Rows from block 3 of the text decoder of a small audio captioner, named by matrix and row number. Rows with one number belong to one neuron. Each number is 128 + 24 x the weight over its row's rms, rounded and kept within 0 to 255. All counts start at 0. Numbers have three digits each.
After each neuron's rows are labels from the 100 texts, of 14976, where the neuron reaches its highest value: "tokens" is the input token at the peak. Only what is clearly more common there than usual is listed. The data: drum patterns on synthesised drum kits.
# fc1: MLP up (decoder.blocks.3.mlp.fc1.weight, 1024x256), inputs 0-51
# fc2: MLP down (decoder.blocks.3.mlp.fc2.weight, 256x1024, transposed), outputs 0-51

fc1.612:122146110221130134145131115065133151142110126119170172139150127104151105139110108129114115102077155154119134117103103141105131144103098101148103148162141080
fc2.612:142115120145175129104151099178118134121129104087117101160152128107085164154155150090112155096127132121096132156134181111143107120140103120117142129150138136
tokens: ","; "snare"; "clap"; "hat"

fc1.641:140114116153098145084113132066148165088133149166117115133109110095156136177143122146158146135094133127112110113134138130108163123152081096168104122118115132
fc2.641:098133092105136100118146124139136152108110096127117126154155191124133156133165175145057145151106123136149137142117118139086071093157133106157126157117130110
tokens: "snare"; "clap"

fc1.469:155102106140102155107110161146116148115140136136105136162089104090134109137128120107144133134110152154130146079155136112119120134166144148127090126068107109
fc2.469:147103086114146118090070104112102121121130125106188147168090125102127131100134146127190136129187138128141165111092127163123151135130148110095077149117125106
tokens: "low"

fc1.209:102113119116088164091135194133133127126131111151130153120125108142160109104175105136135105163102153123131131141124086127139106156125148045139113164104101087
fc2.209:125145164118102153152140132153173093139104112131108133107129161123118154132107094109133144156109133130129167139122135126139130139110188099151114164095163117
tokens: "muffled"; "cymbal"

fc1.125:143149149109109099146107148104093120131121161151103134106100122108146084131155141124105085145166125134091096103159104129134096138163167151142119121117153146
fc2.125:159165121112107119177093146116099127138125162125125138116097131111150069092140124117112088124193145131080110112154101136133118135129144144139111102117160128
tokens: "crash"; "ride"

fc1.432:100113114138108137138129178123137135171076157172140157124124129120151095114072115151135110135116142161116122119128113130106118119113160107129136151126128136
fc2.432:126145077084137120129117150106119098101117169138124124171155156111123105130121113147094137141100158145098117144125127108116094168147086145123178094119155110
tokens: "clap"; "hat"; "snare"

fc1.395:150138100142136130138119159134137130081128113176127166099143078073135122119115152154159130140098136140130102108138101135113138146152112112139152143112125153
fc2.395:124126171124108148179135116151171128138133117138125132144136115134126136148138129114124126107099083139120120123164141095111094107166116127108157139116135154
tokens: "room"

fc1.384:106086124114128103104184120168141113164128090121145145141145129118177173135102118162084178126117101126133110038142122155152127072167132115113136133147097119
fc2.384:123078158094155110106135129090149085110132131128200170129098142110136128106119128127147104165103113121169109113109149111131121122154168142113157131151118142
tokens: ","; "snare"; "with"

fc1.233:066110114126139120150150136147133110177110130169132169127103131120113087174096134168150133123131161153138124145132105119127118100107147122095134128139104113
fc2.233:136126146129151100121116155148118102092129163124089102150131135108069127172126129092142147148159105161112127081141163104118169116131092107098161131153151165
tokens: "rimshot"; "with"; "cymbal"; "at"

fc1.495:065146140117101123125155151150143113150135154134118129138132140139132100149141125180108136129141144165109108082124113113138119130147115112108132130120122101
fc2.495:135136088140110106161118099121125125158151152143171147126116110127137130117132128125130149158135083096156128106161155164136115123102133128196142108175164133
tokens: "with"

fc1.249:117100117150081116144079122095158156133140144112127147105111136114141132134151134171155121141123141144106185130133081118113155134144149118118090120121116153
fc2.249:143101120140165150125068134118124144127121101136100139116140179134144152105143158174150157094170147154122129145169137108123080138182156156135126110117154136
tokens: "high"

fc1.713:125129154174117151148133188135105115127128117124132106095144106124116159124141157129133106136136113144105124139082124162163118129114101147104104154099110127
fc2.713:110164136104143103074136069138173119111119138129107134160134104149161103125128093134153135131147150137141170116152103105121095123139130125134140120094154112
tokens: "<end>"; "at"; "shaker"

fc1.536:091129169166116104135138161116139137123112134139124114109122076125152098118137168157153119140125100144087098105139160107144110146145113112134121159131115110
fc2.536:197137123101144133128162146117095149066172142152092125142132105143117137176118110115127137121153114093161156144132116125117168103110118115146107107124147094
tokens: "with"; "snare"

fc1.160:066118143159152125121124151106127172065107125127123103111120066143181131166129119129105175129145169112120155140133168127159073136106136139117113123125127145
fc2.160:099112125147159142116137101106093132100136099103166097110091129121129105118141138159127143097152161116113184119142157135132104161148131119112134092130129116
tokens: "with"

fc1.295:119156141114126104099139148116114117147124163148114138130126108106122108126135140139112124164176161134075092127169138081164076163183142125158124128096155160
fc2.295:162133096146143119133106110090126115122127155151133131108132154112108095121133125128134135127153120150073060105141113133167096143166103138117097102109170137
tokens: "ride"

fc1.340:107104097114129175110178128079173164162159170113120122156131150167113138176176120158104147178105120163161155140155119136154122083100121142121142165123108140
fc2.340:116191145170084101137123130100116150136126138153101189120116134144117100101129130143104093154165141091123120128138148132106168166158116113137098109116176130
tokens: "room"; "rimshot"; "hat"; "at"

fc1.360:104141130120143109098146134121094149114117166145102170166088119096162142114139093146148136134122146132135109119120158146104131154106106168141177138129082092
fc2.360:108125123123092145143123130102080142165133141134121124116135128112087118160126120072159113132132142171116098152159121105107098112096146119114123148168104133
tokens: "high"; "at"; "snare"

fc1.380:088119107128068065153113124129163116151140140121146149098130111113159113146153140162140156124159177113125099119099148095119114111154086156185156144150122159
fc2.380:112122158111141161111139148118143152124156140122085126135126129111101131164120106107136106117053103132109127108171148147167129116155166103085125111145122106
tokens: "muffled"; "at"; "clap"; "snare"

fc1.739:131129123126152169107096110162158101124131153133113105161173102141135127121139125128111137131097138120091162097105127159097113103106130112096133124086141123
fc2.739:120118128147139155120116156109122133114162088128136107115132127143154120117149105141130127120123176125108132111118128141137153099135139127150167125132091111
tokens: "room"; "rumble"; "shaker"

fc1.99:157101098116129143095130124139105136096136158118108138193079118076117112155154121125159154129102177138132163105131130145103116135152127115124084135094138097
fc2.99:169117102097146123078090114128054120107128150085147146187073098093117155119143149105154151133165164156121175110106123151112134131142143120102078161106150109
tokens: "low"

fc1.586:113136144118091150108106172100117122166134129107104106145116094134109142150125127121144140158107088155120116162109165151170161130104102149181135120099128144
fc2.586:150154138143117135060137116115154134133080159125119131148144126133127146183131100106132113131076136136111114130113125126125127111166082129148169126132103146
tokens: "room"

fc1.548:088118143114102150120119174134130130143172142137107080106141121138127164110138140129093138133134133154113114109133140093184118103131155127108133159128114125
fc2.548:125114136143126098137114071117122114122116122150140146095122130110125115184133133098104108132107150074104161123123155150113104127123118121158113076161156163
tokens: "at"

fc1.226:118109173158100126102131155153122140145125137146105119135132092080142112155128170140109168164141129146085106103148148146130123106146096112112071130090098101
fc2.226:139066117124131174136148107056142184124109118134119159117134122105121107137115111189119152152118105129176113132152119102103112144165162144130125140118164122
tokens: "low"; "snare"

fc1.585:140147092141137147087126176139133121073112116165121161087145074068161141116142141152110143131097127125131119119141074127123152154156099114153142138096122141
fc2.585:139159125121142147169139109173163096132139119137071142123133123136124164132101133113108152110088107102104137096152110118121118121155111131100160158093125157
tokens: "snare"; "rimshot"; "room"; "cymbal"

fc1.652:163123098126097161134101154145134169121136127150092143135104084090139096159119126121148114137116168149135144096124103118113081131170109113166115154068116113
fc2.652:176126107115151129079105116127047130141134142117169140178063121113118139132139134135165136107175147160120172131114124145122111139129147116129091137115168112
tokens: "high"

fc1.422:138074113131157190128169171112115161141126124121109166123100142115113123132134109154082129148125093131144162108160121132156156066119189111127083112126122134
fc2.422:144194151098116103089134144118134103095107125078142132120108189138123103160110123104151126155146157134160161158113119137096127135121127142126130150100147104
tokens: "shaker"; "muffled"

fc1.212:093126099114119153114128121170141105142150150163126100154133140136137097150112118136146155118113170153105130061127091098132177123124119097078165131105145112
fc2.212:138165131136125139158090098068133119125102060103141141094148146115088138150100181128117113148136122120147148108147156093148161162122097106157167168121107100
tokens: "snare"; "rimshot"

fc1.138:154144112131128155100141150132130108098158098142117168086143112113144120104156171153121116128072123137105132108134098117127169157116094111162142172115129139
fc2.138:088124151093108171172153109135139138136115160125085141141108124142125179118107157114107083089096134105145140141148112113127135130184107120132156176134121156
tokens: "rimshot"; "noise"; "shaker"; "cymbal"

fc1.291:153112166134097098105168116180136115105122206124111131099122052098085108127139136132137140160155143120123098097124137123165156152127114133138091095104144164
fc2.291:150124144157185167115137121122112149159157127133103204126116139103098093103178093113113101099151134122131108144133102110115090153097141127116127165104101133
tokens: "clap"

fc1.519:095100146148101128146136153131104152145114117138140095149145115128150131107114168145099141138095146127102131100082114154110106136121128076155115115115103107
fc2.519:139133137136137160154107118142101158118164136107138108170162120145119149098103149131124161094115156069152090104131107116103131127113139123143121168109106117
tokens: "80"

fc1.55:123109143134077109161141149135121129155155093157117142097128065112152126129115165124086138157093132162143100061142143126106141116148130134119163099120122119
fc2.55:125115177106123091188127122150110106119164093141176114131123101166137177128129142146130122151128110148190089109129165143105118118159133134074154135129124126
tokens: "with"

fc1.515:123153086138126176108139128094171150115149099172128101169123101142163065163145124123173100128065148101114097130150160133153125133132126136144143149125128158
fc2.515:086137147113151161125125122101119136161068163153144159163128176093167157154117107109107090109106129139112121102146160134122119139134104089104113119161163138
tokens: "at"

fc1.766:059138080144135134139117135123135130153136109134130149102116114089140073125124170172134095121113127105140117163151108138121130178131132145122151078143137163
fc2.766:152145167143125158119122149111135143113115121142151084158136099153084150158083104105115141112089139126103161145104135106131099148096134127130153115117088114
tokens: "hat"; "clap"; "room"; "snare"

fc1.332:100107084142125102122085123131198118129112111144117119151090095104133062149149163149167172152102118106101140143136131106133141127140129154115137117122145133
fc2.332:138100149136156109135165120106160166092133112135118136124138132110142158119092123088108126176128099135130133086128152134164141128143104101097098144106092139
tokens: "room"; "<end>"

fc1.327:133101146124142133094131118144152101118128140113126132139129145121117114151162094154121214146115135114132154087101088126148149146064136155109156172118139165
fc2.327:158115102132116103146144114155136081106110133122130094150113119138141159126073134108105129114156101132133123134098132137143110149137145116126138133143136103
tokens: "shaker"; "room"; "at"; "rimshot"

fc1.86:123061126149121141116130178112142162143099127129117165106118117127151128113132149134137139169129149138119124122145140112133127120134115131141119115113088135
fc2.86:118109142130124112081118090093142089127108113117167126111138146102158116114147133174180086120103193115160165120125091145117130161093144133122105163081126119
tokens: ","

fc1.305:145084124133085137098144171123145158132111098137120125130126097115182119134149126145122115147153146148120148115132112140109115157189130064129118116078136093
fc2.305:137120117140123127177131173130155146127134139064084111128134116094133120140119076117120168171104112131118137126139154094155104112091152127161144148123125104
tokens: "muffled"

fc1.363:116124157128127088098148115154168103062131101138111136144104103119158091115150126166133164172131136126141099095144145104167157150128111119099165122088128123
fc2.363:110109124105163125123080137119143094148150141152136143159128120145145144128150113148120155134163132164114157121097125154162114116121166149095171129134100140
tokens: "quiet"; "with"

fc1.606:106086157136100105130117158147118111136122111115122089131179116125145141161132152110091136122120128131127131107075110129084136075147130113176162084115096117
fc2.606:117093134167119161146093099082163151125111130129124117144106134140156108131110101100124102119082144105073159125135131120126101154116102111127126117152143154
tokens: "hat"; "clap"; "snare"; "tom"

fc1.720:153088121162119150152122115129140122157103108151089106169100136100146116151144145113156164157122106126114099089139130118118108129102116152192133118115108166
fc2.720:139128090137145132121130148133154113135085134123114139126120166050131123116146182130134159151140122125125121137105135128131118142099097142188141120171087178
tokens: "<end>"

fc1.2:153108103127131124095127125139100137102140160124108126184081111085124102143145118115160137126120173146131169110128133148101120125153119120112094148100133108
fc2.2:172121104101156119084082116136058124109140151092142143186076101090113147125139145108161153146163163152122174109109122148118139130139141112100081161109151108
tokens: "low"

fc1.450:148147116120127117116108141098086128110143177128105149145103124092146087140162129131106110152154168139091126119163103144111061152178115156113093108103169107
fc2.450:181156110101133117126080138118075122126129169122132150154100110104130106092121144090142118125192145136092117111139119158121098127162142123126093126108147116
tokens: "ride"

fc1.183:148145178117104101104159121118169094107127075145106164149135101115097063182108133135161193148095112117155109136142097135127135132128124128090143157094136152
fc2.183:139100135167108124152119153148067134131144110124112107101119134122133191164159111125129148128129151108098132101096118144145115127134135126146147114106130147
tokens: "clap"; "hat"; "cymbal"

fc1.52:110109124120127120091135153139099115155140133131099119148117073142123151130171124121157149139096098118140114159097138145156134122101112159151126121124150151
fc2.52:118123147124085138138117126116146121122121130149113112146133148147074148128133109119156144127068123111111156165092111158094120145106096137162139108143153156
tokens: "room"; "shaker"

fc1.715:083138144109103120143188118154144126134142160134114159112139132140136097127124130108131110126087183100120088139156142092123150106146123101116130156118123139
fc2.715:129128126128156131127128173103102152086127112118113141151095121107115122174156093111087120139123126127129087097173100155069131081149107128164120161129135161
tokens: "hat"; "clap"

fc1.657:151129123107133119092116121169137103125106123200081135148141135161132102144156137167145117125121131115138133123179089114095098118128125149154109135077129173
fc2.657:137122123177101101168143116138087132150093156084147093082109148097122151181098129086124120125144151178094126094101104138133128119153119081152104124097126113
tokens: "noise"; "cymbal"; "hum"; "rumble"

fc1.356:097113113162107180114118161141146144143100146123120103117151109088162101148145114117098107164118117135100090130126138150090149127168103139100147166097121142
fc2.356:146145095134115167129112120113095147144099156128112111117126144157125092153126113094077091108144183125083121117139122129125086153132127096091145110098150133
tokens: "crash"

fc1.132:152146138104108102147106140108096122137142159150115139121105131118139099135160140126103098152167126127084106121165091112127096142161154157125113109114149164
fc2.132:153150128119108122177103135114094123139114153124126142119097134116147078091148122107112088112197147121081092118152102140134115129140146148130106103123154132
tokens: "ride"

fc1.245:113130153109118133134104117137134119146088120183122155147121088144141091110096139134156111141124120133132127118167133109086127127157138144115139158103149151
fc2.245:138148134168143125101117166109097136140160136131136103139135164142150151133151092096128170104087113133097135133095120153170121079130159112123174123113098099
tokens: "at"; "clap"; "<end>"; "hat"

fc1.115:075128135146124096098126115122173096116092111146137102154097072094142109159177076127181161126146154120098162137120135130091107118153127120131177122128147128
fc2.115:132095130112107128132157084097150161141097151114141114178117135140144158078108161101115130185127106111142104120158136131095146104154106147103096085134156140
tokens: ","; "at"; "<end>"

fc1.507:144147133153127191107094143085130175132108128157150105125163149124128123136147109144097139121148193128083167142113106101127117161146166106142073180131089136
fc2.507:116189127132150092154138078159136123070146088122119144118096128113113117112118163144151130166149173140150114154118134131101160125125120112125128095133129145
tokens: "hat"; "noise"; "rimshot"; "tom"

fc1.201:103138106126085124109096121095105148106094136116124130135142132146142113128164127158127100143114129123137098140086122163085144122140136131117162111079117127
fc2.201:118127183113101118124153087106142156147098161131147135145138106149122187113104162118096117136122139121098147154168142121118141187121126155060143104155117108
tokens: ","

fc1.94:146143146114114107159124150095091122128124154159105132132110123120147102133166139118106092149153140138087103124149093111137083139150143147136116110114137143
fc2.94:137156139114104121183113118112111132145125142128117126133102140136152078083149125102122072105182143116073088124148109137138114114133148159123114102110134134
tokens: "ride"

fc1.203:142077127114153114131167146094130143114086112162140134128079104093143124104136131179110115168125107110138082135080121136126117166141113150088123142144120093
fc2.203:151102168076146134122134157109078162150115059096137096112129131119149106127141154122143099138120141153129108132163118118104111136106133114101115127143132099
tokens: "with"

fc1.560:141135138115120090153124138087092113135116147164111149145117112097141108139156122136103110149155120136075105116180086096137084122154141147137096129120139135
fc2.560:143161131106109120161116126111107116133126132108123130124101144129156074083145125107117073118193141143073097112142097134136114119138156171120120104119145140
tokens: "ride"

fc1.438:125122133135128124140152112077142094166120110146147198144107123142128150183123144159159147140124125123150131124093135119124128126153112136164088126143120120
fc2.438:102127095098146150146178147124108150097111101071133080094128138103132142102181110158113082115176129163128136145167137087108147076110147169139127163128138118
tokens: "at"; "with"

fc1.498:145158126130155126125151168152120126133092089155120115112157117128128126110111114131133121145114155171148107141120129110127087114147137135167132114107114128
fc2.498:104127117132065154090146099088150159105147146167158111113151127110098121106106097106107105144110138147115083132088151095123100147130129151129119128126177136
tokens: "clap"; "hat"; "rimshot"; "cymbal"

fc1.685:157157161116086149136101117162127106110126112152096117140148121172119144154113124088149157148142192138119148093104116095105117101134152097117126099062147126
fc2.685:109078143142163134113124120076106149145147142085191144083112135125156142101123137150098090075143081095161139146135099130121134122133134150140099119197154126
tokens: "<end>"; "time"; "nova"

fc1.165:143157104135117132115095155141121152141143165113098118098115123122132080139106124125118101144150110134145140104141145147148118159124144118129134133117155120
fc2.165:159153119122099147145085149124115143132133184132105151090106125103137112126112122136106122135188150125111129103162104148128107173119145106144112103125193118
tokens: "crash"

fc1.672:139139114140133143093109152108134129087098125159120164116146090099162137128107126150112099124102130130111126106156122159123112160156106117117133150094135136
fc2.672:137154110109129157133145119124174111117130132142075164131127130139164116145102130109110137129087090133129148129134113130131132129140121131102157145091098144
tokens: "noise"; "room"; "rumble"

fc1.683:109140117143055133128108151094157150127093157164135150118151110146166140137118109191087133204102136132103078134099108159122130116154115080118110093117144109
fc2.683:139152111121105133112109169125130119121108135127097144132110130135177137157102145162114153201134085156118118117119111154125160070151102076151127086104113088
tokens: "quiet"

fc1.101:127113129155142123125108124130117153133104158135105131135096097105121120151144151132133153150114167146110175080074121169100097109158109061144136089123134104
fc2.101:160122126112165148075118105120090143125145135096159132186101138084120144158152130132129134105143193133142105114111075114084102113113123152109120182096130119
tokens: "high"

fc1.306:101138124132145098123130133143143103119110125164088148156106129121157059128131121110132130128095136106130125143129080111106132128150119098158102147109095079
fc2.306:151149140138124161129138149126145145121094113149116106147083135148145103087145100101112118175068149143102092155120131117119105106145111122140119117087120121
tokens: "hat"; "clap"; "snare"

fc1.6:112137142126115149118117180126144147147136109147131100121149106143125107126140115128106153168145148132114149133163087072144103174134122101152078152051114107
fc2.6:137132132120126151123129142128184121110135117149131119137122174151097143124117090110148143126105130116108164173127146105152162122173149109152128149115127106
tokens: "rimshot"; "snare"; "muffled"; "rumble"

fc1.590:055114186155070111117141124149121110145154099100112140075172107118159130134136188151119115154137110149123090127154122163095135149133104140129129088138117120
fc2.590:185134125132134129163140151132105165130069074090140135106157123082126152159098110135120119076054125102095107113101079188149079075142117113142098193104133088
tokens: ","

fc1.239:099096142133074141145133170119144147144116093127129140105099114130201087131172111131113114166142139149131146140117125129121114147139164055132129142122116088
fc2.239:116111147132110128141147135114177143152090131111100106121127142098124084135123096116157133132129138136138149126138136119139095086168168144149132155112131128
tokens: "muffled"; "hat"

fc1.339:135113142129087149148120144115109120168116102132123153149114063146125128150146157127160108154103090143149122158102150132142135146121121158187128135129128172
fc2.339:149139136144098120161132118117138143123087101131106101125140156107109125152116116118119114149066125152113086131115141121115123119179095117137161140106124150
tokens: "shaker"; "room"

fc1.420:141140122143085130142081144091159173109138120179133143102176125072150141130144115187144141167133140144134108148122136136133126144166118153133121118119088140
fc2.420:156134117118085136109139135133150110116144132090090120150109068130082095093099146127117111116137118153105108147111167181130125147098113128140131103075167142
tokens: "snare"; "clap"; "at"; "hat"

fc1.34:153128145132109137126136157105150139124111133149101171106095139119123122111129100142125143140087147142137132136143120087132100144109105118189112096091127119
fc2.34:115108171134101152125100123114182125114103130151097155144136123142165096146182127112119144135101130139121118160092143129106120131164094133129150111147134123
tokens: "shaker"

fc1.322:139107147129123155111187137152166110136130116183078151110127088110110118138162151112178148129106137120157134121133128099124103161148119085123113127113129140
fc2.322:133122109093124127118107155134117115130140160096086134172152098103140201131099124171097170149096098119116146119148142118150132129097133157150146150142133123
tokens: "hat"; "tom"; "cymbal"; "clap"

fc1.214:136116138132132151064108144105136120110141112105118166121114150154146132135156104132106119155089161133150157155125118143123151152111145110118132108113123129
fc2.214:156164136172127142193097092090101157118094084149096115132100160122134134174099124148157132117120140144121175127160135111099117126122097147142112148142143141
tokens: "shaker"; "muffled"; "room"

fc1.250:113103110126115118130168133133111111154141195117106157124132139126109160114129137155121157157143098163107082099139120125109074121103103073153112139116128115
fc2.250:146129099139112138097147114108143090133101147148143092142072155105142171118177147115123097091168094122135164135132100133117081133136172103143122148129140093
tokens: "at"

fc1.455:134111127117127160117125122162125125132137156158120138167116132140170086169101165159161149121097176145095096104159101091153137131094125147114126139121146120
fc2.455:147151169098148096143102117104139082138110098081153131128131119103103145093118147122120130133140135151153142108177149111153137168113116118098131118134139134
tokens: "at"

fc1.148:119140161118110114096143105155127153090076108128111126157115097132181133113134135113171165141114149100090142121170161121078122162126116105136150124102146177
fc2.148:106101127150150166113116179127118122151158114135137134087126161133122129105114106134099129113133147129147154143106121151196131090120136143136161126157091096
tokens: "at"

fc1.161:107091123141110146155141124128139161164122156132157156088116138092158106131138143198147129126115140146085110116097128128127149144094124114162195140149098102
fc2.161:145116110124132155066152076110173135152102164137137151145155151092106139090102120120100092147085146153138093134146136129115105134133137143082152064112103131
tokens: "clap"; "hat"; "snare"

fc1.98:094142122111115100150103122135139146147125157188132151145108095145171067138146111159158120125132152105165132130169137106118126158124114133185118146134136115
fc2.98:098128137106131141145143101140120101141092126106147113152110135156111151109116145137153120139137173161145114150137126121116097142089107146134094193105127154
tokens: "<end>"; "with"; "room"; "muffled"

fc1.5:146135125171105144128143184121098122136132114101126111083175131110116166132136118117101133147126170134106131112091118154155108125133105111129073115098148096
fc2.5:117177132073132129104149098158146107112129132160076138191137142157139084122082110143137120091150106103134161138173155087100134117103169118146166140085141126
tokens: "shaker"; "muffled"

fc1.520:138110108116109141130159128120153111163108080125113111119098128114145104135108142130138153121132119180117130127090086122128167111112120116081137118116122111
fc2.520:154140115138134105153149118113098152143097110117149155102101123137109126125109152076138124138108126109086141126118189140172145180140134099088126128140142111
tokens: "clap"; "snare"; "hat"; "rimshot"

fc1.352:151141080119090134144115170148125154090126113141090151099129096122152071127167132121133128152102133127152137134101134141103144131106152122118138114100120104
fc2.352:117120117130099087152128120146150155147137174121122153110152114101137091098159108142130120152105152150079144123155156115129123136107125153117136106156091149
tokens: "clap"; "hat"; "rimshot"; "tom"

fc1.681:141136043155097138121133128118191167160111101165159158124121120133112115138131142147107148163133168132163097152115147116155096112124164114127115103138147103
fc2.681:103109155121166184104189124112120135119118108111104087154149097128102136109134096095127097153053119109107109112119166142118149094110163160144132111162116153
tokens: "rimshot"; "at"; "cymbal"; "hat"

fc1.487:070156120121137078080126105151108120111155140178096144137159126133156096124165116189141088139103110128104150079136164191128106145165131110150147150080140140
fc2.487:095107108157131163123110137149138148172086114071177113100111149119151156118132175111120130168140089129128122152112100150155115132132138131084096134147149145
tokens: "<end>"

fc1.690:142152085129164088081143113139134105126068143137121127183094108130164129138086126148139127134129113108129178138121087129128115132171139106135137099118145139
fc2.690:103081123147121136165167092145105148171131144089168101094154118090105154146100159088088121144120137163065111101106123153139119100117123130119086153130130137
tokens: "noise"; "quiet"; "at"; "rumble"

fc1.72:130156134138126111073153114107104123080137154149108118197136141121133126132157091154157116142123112119105155103121152155118141155159150095175158165100105134
fc2.72:085117121138157131156155153118095117189150124106126147053107124103118116113172174136125119112150116126127137215137110137136119106120108142116086123156153121
tokens: "<end>"; "at"

fc1.348:135114111149129101096124142120098149138123150115136117101153140132116145086086131110062164119140172178117127101123147140132143142131156130084143094129105150
fc2.348:137099118111130115145148120105154154095120101166132118160116086151105121113124110129155127100146120165148196112101155097113145132075119116166148112174177128
tokens: "rimshot"; "with"; "cymbal"

fc1.343:135093173176114136138086166131130144182157148129136081110095108127137122131166158127143137122122114134090190123110124132144143101106106160155145122133114145
fc2.343:128150128092121077100167068143130086120106137105173133183142104110127153122117142136143116149121149143150053070114111161111111131178094131110120090139114129
tokens: "room"; "cowbell"; "rimshot"; "snare"

fc1.488:111152166132122104114143143115123110093133171118106112146111118092138130149119147127117137157122162172124162096141143108096096149111144090135125121112118103
fc2.488:123118125126157122089173114163102132111148147100123163177095102084088122153145177141111151125162181145138128117170118096083127127109149113124107098101138131
tokens: "high"

fc1.11:130091085136137120102168120112128104137109147203131124147113108103132136104117126159086154151097183148138151087132103125149149105178134117117109089118133092
fc2.11:087105124105108147100147143122154109162155161162150165149127155106153114092097107127109124094142110122143111161111148135107167135184154098115128105171134102
tokens: "quiet"

fc1.644:146138156111128136144096186150103125119146102131109109127123113144123155122135162125131084127155113136129159122083122199133113125127092147104100152101098103
fc2.644:113141115124116120105144090136158131137105118118115130106133116128130101146121128168117159145135139119168157144140150124105099109114175124171125095117163136
tokens: "low"; "noise"

fc1.241:095080135107136078136149108119126130112137087163159106121121121132155126104155144167099135142129108114134157072099138146102086114177090108113127158126118138
fc2.241:102108167113149096151140136103102127124146114137170121111130130145154157096124129159083112171141096136172097102128119167095076113173156132085147125131121128
tokens: "with"